A small image FSQ autoencoder, trained from scratch: batches of 192.
Rows from block 4 of the encoder of a small image FSQ autoencoder, named by matrix and row number. Rows with one number belong to one neuron. Each number is 128 + 24 x the weight over its row's rms, rounded and kept within 0 to 255. All counts start at 0. Numbers have three digits each.
After each neuron's rows are labels from the 100 images, of 14976, where the neuron reaches its highest value: "top examples" is what is common among them. Only what is clearly more common there than usual is listed. The data: drawn small creatures on textured ground.
# fc1: MLP up (encoder.blocks.4.mlp.fc1.weight, 128x64), inputs 0-63
# fc2: MLP down (encoder.blocks.4.mlp.fc2.weight, 64x128, transposed), outputs 0-63

fc1.106:128113175121079126114150085154142113126120156130118116127093156128161105118136111117125116136114111133088175174152129124116121121124123123068201134123141142131110098171123128133126123145076126
fc2.106:162126097117198098132116112136120093082100136099112105073122115097115147065123094122147114149103126115127107083121139137109138098119105126153110112101117098138131111085123143126147120124147135
top examples: large; crab; spider

fc1.66:141128132129069107101134085138080117102147174106096141140125095157126148117160093127133145130150129141084127172144161125114129111134134140079178097138132154100112110111116148122131144156131160
fc2.66:138148134097095092117136149149109156136147126105149136164091160140103094181152152104154109143141127145118149088107098076128103124130156163105122097114127159109126163152145137143143134116078113
top examples: black; spider

fc1.67:126109115135159108086108132093140119087124151135109141073152115090138119153142128092099111137126120130142106204137180105113132138120128139138125129147134142137164135137163173165105126118125087
fc2.67:173094142146128108117139052121158140078131130131097150053103110085121146084128114107122149120148130110139121146131123094159123133139142127134143157138124103126142126118115127083109147139159134
top examples: black; turtle

fc1.56:122120157118168080121142132170126125133160113077090132123113115123147147125151143104119144128110139121108091112102142114071158141140090063149131109135156125128134140148149092087122124113172114
fc2.56:146140156130129125143125116108110117079130124154113182115046134129105105103112130152099122114143114144099130132153120163152103142085122135119150119108137104181156080167110147149128142135118147
top examples: black; turtle

fc1.31:116106124079123135092126121114100182105101117119109141116112090208096101119142136134131088143158147129118141119123140118144137143165129120131126164092109120126115126128150129163125146136055127
fc2.31:165120095079135098094150120143149099133136125132135095140088127128133111124117126108129100136137129147118163085073075166146114162160140103128133100105152157118112148088155104135117105155107111
top examples: white; beetle; spider

fc1.54:123113064111141106098130131111154132110143183158129148158160125080119117131123110117118088131139169121130098149148136121139124132123127063162111158126175121154087119138173142135118123128106118
fc2.54:123093136147174134149129074126130162079146132126142147121122100107108174088137119148160161103158123107142139125179154095115109117100114140137139142139148134136155140114094175084150144110132142
top examples: black; jellyfish

fc1.89:138101149117125110089156124178101139136119153163128142137117099173118136117134113154123103130095088115121173161130169118083128113140128155119130121131174141110117152123095067108107116132088153
fc2.89:141128154104172109126112078101119130090122158110149126103143108098135131102126143091160145154182131113165175100159128116101115150109131179151160157140126133108137158111108161107134109139111134
top examples: spider; black

fc1.64:095124139120097099142141131126128147100130156128136111144151141097098177120117116138161133118159141166162103123128141107113129143107155142133161038146124152134100097131144096103116078108105133
fc2.64:127116116093127117128114072111148124089121124137098095146138107143099100113159158126150155133175123111137141123140110123131082199108121131149134121101123123088144179095132131079102121133108107
top examples: crab; black

fc1.98:091142151123133099045145118109110178124164159133084143141139125141129127137105086145145120138116091148130182090130110134117096128145154160138121131135155138140109133100112103115116172137124137
fc2.98:136103144097136140157149084105120160084146148138142113144140111142132139108153141134176163110160095132114143109145147153086120169089118168117137109149176148128178136099103137114150155125147124
top examples: crab; black

fc1.99:109107120150163105123147121118160124126165118129119126124097111141132198115168129126083143139102128130139136147114144093114146153097120112158047123141133118132155133112110147129085088107159147
fc2.99:111148148164106136111125083065118165156149122139142154136103136131110101131114144096094133137180116139159167108114141105124160133131127123083073139167133132106098149157145118103103140135131117
top examples: black

fc1.52:091149113138167101135104163126107125146114060132122152123088112123086135141112152137135165127111135134135078131124169175105092145139095150108101101095156123118158131148133136172113136122138141
fc2.52:190133136113106097060110107137117103134092166165141146124090117117148155147115096113082145126104098131092132123124125080143125123105117108134127122118105160094108107109145125133105107167124117
top examples: red

fc1.50:153102089122167131101137100134131167144109147160145122117116109156115169117110102171097117133105125119170112127127130144118085119115123063124116130106113112100116145151158170122089143138075123
fc2.50:119070112132113116142135130118080146079118107088137168129132081129136162129134159105118122117091154134105137130115121123108084148165168114101110126114143113154119116128131125081153169080116133
top examples: turtle; white

fc1.17:120125181134081130122160140119119093196132141141137137130109112181154105093116116155153143130093117126123115184141127111134124092114121109118147123144155101132131134129095069126105107124100151
fc2.17:122105122120160093137128088138145119050106152120108098082113144089101101083123101130137119140142125096116103084152140088147122137105122140151109135123102118112123143094130153084105120106124133
top examples: crab; black; jellyfish

fc1.102:146120132120108100137111147147143139158160126136105128131110145064111139196142131121152138135113137075123146121068134165103104144126155141136111127161142101090089130134117123100118119101156168
fc2.102:122136068161147169148152114105119125139101131169126164167116158114095171141106095184158134131142111154131131119127125152138125110099158141083095137134115149100147154140132123124137148086105130
top examples: orange

fc1.105:140114155140112133130161131126101131135093095110133134089074126174111158121153167179138119140140121116136069125108139151124126117112126136096091106150123105147144137058116142137136083147138124
fc2.105:062134177151164142142137114103124156158135118133114119096135154134117156106117156150131115142122156136182158069102162119158123131147147160126159137171114137130114135163110153113148138138109144
top examples: white; crab

fc1.108:154130151109088110123145123100084158142153127121132151142098162168122111110130120121136145132105096109104135132115135139142170131192133132133136089134148124114084158109052107101095129139148133
fc2.108:145100107111159138147132103128128159124141174154131103145128103121108145134156105144143138132146185148148132085188131085150103157088131133153143157154129151112165173132110119094151147108136125
top examples: beetle; spider; black

fc1.13:097090094106096124148139120163125155123079149151134077132104141130107101147124122146118151148195106128148119141153154133126112121146097128152122136148138168099121102150122119151132127108075080
fc2.13:134149150153113162126129134161114144141157121101143157145161149109107090186131114154172118106079122118155124106147126122146131146188138159142133156161121156082135134114103155129133088144138147
top examples: purple

fc1.83:138143118126141141152143138185133120161190086103105136134074133137137146110188132080127129134134155109111106133126116103103134127163129114109144151116148143085098156110112102102118117095149145
fc2.83:096157101080137153130139142123167103151128149173136107161067132151107107110123124131109160132077101114160148127122127157128095134099140112143147134143123123144130110160159146105154094162085132
top examples: large; beetle; black

fc1.113:161099158121127101132135136161100133108144159146134129153126123124128125115137137180124138128128108108123037154148136121113116105131123086111135129130158144195111146119106069126116113136088130
fc2.113:161139097120104129130135199143177138148116155160133150131156155161151110141148134170129111172116160154104108122114117136130158129159114130114131116132127136110125167147195110146116152162115140
top examples: small; black

fc1.72:123117106118062113127149130137166116154132089155116124117125110141123118095142100134125094123117152134169113111170143150139143126129160101127138144112110119170092107128130203123182115142096149
fc2.72:153145168102137070118126124104108094136091150143146166149135122158150135175146113133114140107115119095117135123152129099123133104097115054118128106116117129074092096147110123147158116124140126
top examples: orange; crab; yellow

fc1.41:139102118133055133145125139139135165133127145126170108108098123100117145111041119121146123134136091098136139121133150109125127126161135138126112148101080080160123094143111099125115121106108134
fc2.41:094134154132125095135136140160151098119135150099157133131053107109147099110157117130087124130111122157130116142113149154158113119098155110089142155111119144101119170106110182175143123114117130
top examples: white; starfish

fc1.127:122117080130082117127146145128139139144135125113104120169126124095133138151128153089095103128150154134073181151116181154116123134138091076172122127126118136134135133136142182133127157155123122
fc2.127:124109127098169102141139083105115150079164118111157119119127129105143116080136141112138132135165091074133165120159149119114116116095114182122153117132142137092128145124117132072133095114137135
top examples: yellow

fc1.32:143114126122109132107172140149120130099129165136120154143138112111138139122128096135147123122101109120111018141135164093127129151143137120118193121139134156169127119144136096096126128103139141
fc2.32:123123099143073159107142159157142160160138134149096132160149133144129117167136118158110125124079115109115084208134150161139128129123130082141114128115146128163132118130153111102105158130131116
top examples: black

fc1.95:124118133100169159166133130088140118086105110162139157135113150147102087108132130132142121140145191128113118104104119121149147148105129099145095167127121083108115132142200123144123106103140122
fc2.95:193136135102152140135116121136104131122164151116118121145098124098122124120119108109136166069129120122126125225155150059128117112119153127156147125119103141126141115137128122129142146126136110
top examples: white

fc1.53:127146140127110059125126161161174126121078106142164129148141141109145183118113128117121151124106100067116128157100149156132101131134120091154132145139131153108126155178144140103119142126142134
fc2.53:155130151127097092153131113140192106090141128146121114107116140143113109110143145117144170114091081136128135131145106096118125122145131086118123099143134156159162152144099113152147172175167108
top examples: red

fc1.45:117128091114118118129162132150184113166151167107143130127123126103103186088081146157147112126110098125153144125142091147119119117131143101142132120153098110132091102154125134116065102118127155
fc2.45:133109118141104174147146175181130118167107107156100114150115125097141094160160137127123147150153136140139152120139131136141158156124109120153161102156152111080136128133143115173159149162089151
top examples: white; dotted

fc1.77:140125142129081112153119122081159164110122140135147147148122143152096130104122128105184145141125123135118178122158083117131162138086175139143134102134150137079100114127121096126107077116110129
fc2.77:141160128125129131089124145113099091182167112138169106148131124132125148172128114103132123092081131148090132149087085152075098141136129125130138126135132119134122090112118111189143128108137125
top examples: black; turtle

fc1.75:126104109069110124102148103170101134133159156133094140122126144167140103144175123120109127126142140134132130124147149141096155150160166121135100161142131106130097134134139110064096101128098177
fc2.75:094150104123134124142132131149103142125137125114127119147133179104125139100150143159142146027146099114119112107134202123138160105159111153139097132110149125115116104123140136106129126114154112
top examples: white; crab; beetle

fc1.86:076135118125096100132135138162126186077101129136106130138120112126119188092115141119120157126113191164081127144124122130119122165142117135138146079103112121150133147122120153109155139148142127
fc2.86:144143130098070112120133119112110131159131109134158143110114115169172105144083137111157136084140054116101107125107113108142122130120097096099111126106142107121129117125132106078094107135156135
top examples: yellow

fc1.94:148138109113089127132151107152148152103091141134138151115094137140097001134138109150124129136144147110120112133143133129116158156115140112139167142088125114123132120137137120114120122131107150
fc2.94:144135095126102093147121128180139105119124130089105106096109162096155101151110117112152153163123110130110119105098103127126075149116133115158149161077142126178138136073133110138120111114136134
top examples: white; spider; beetle

fc1.60:144120124139162102060141130146152157095114123152116130077155100104152170124138106151103112142142081120139127130101159128111102138117148126138149140136119176117143130129125162114125157163065125
fc2.60:138141091134128123116142157132164132138139129114170110180127139171145085153140135141151116119114167133085128119145138111163162131175129179130139148153097130124122178144178147156136151138102117
top examples: red

fc1.15:138120118121129140108182165120113123114130021168124125133150142084123156101123135127168096127120097119136121144127132108132108135139145079148143133122145140144111136137155133094093129126112157
fc2.15:151137107118110192138134122127087143122147112125085118147125119112108145088115097149144125105143175159141132129105124179122159139118185152120145123136097078142086129112107098126110156110124150
top examples: orange; scaly; yellow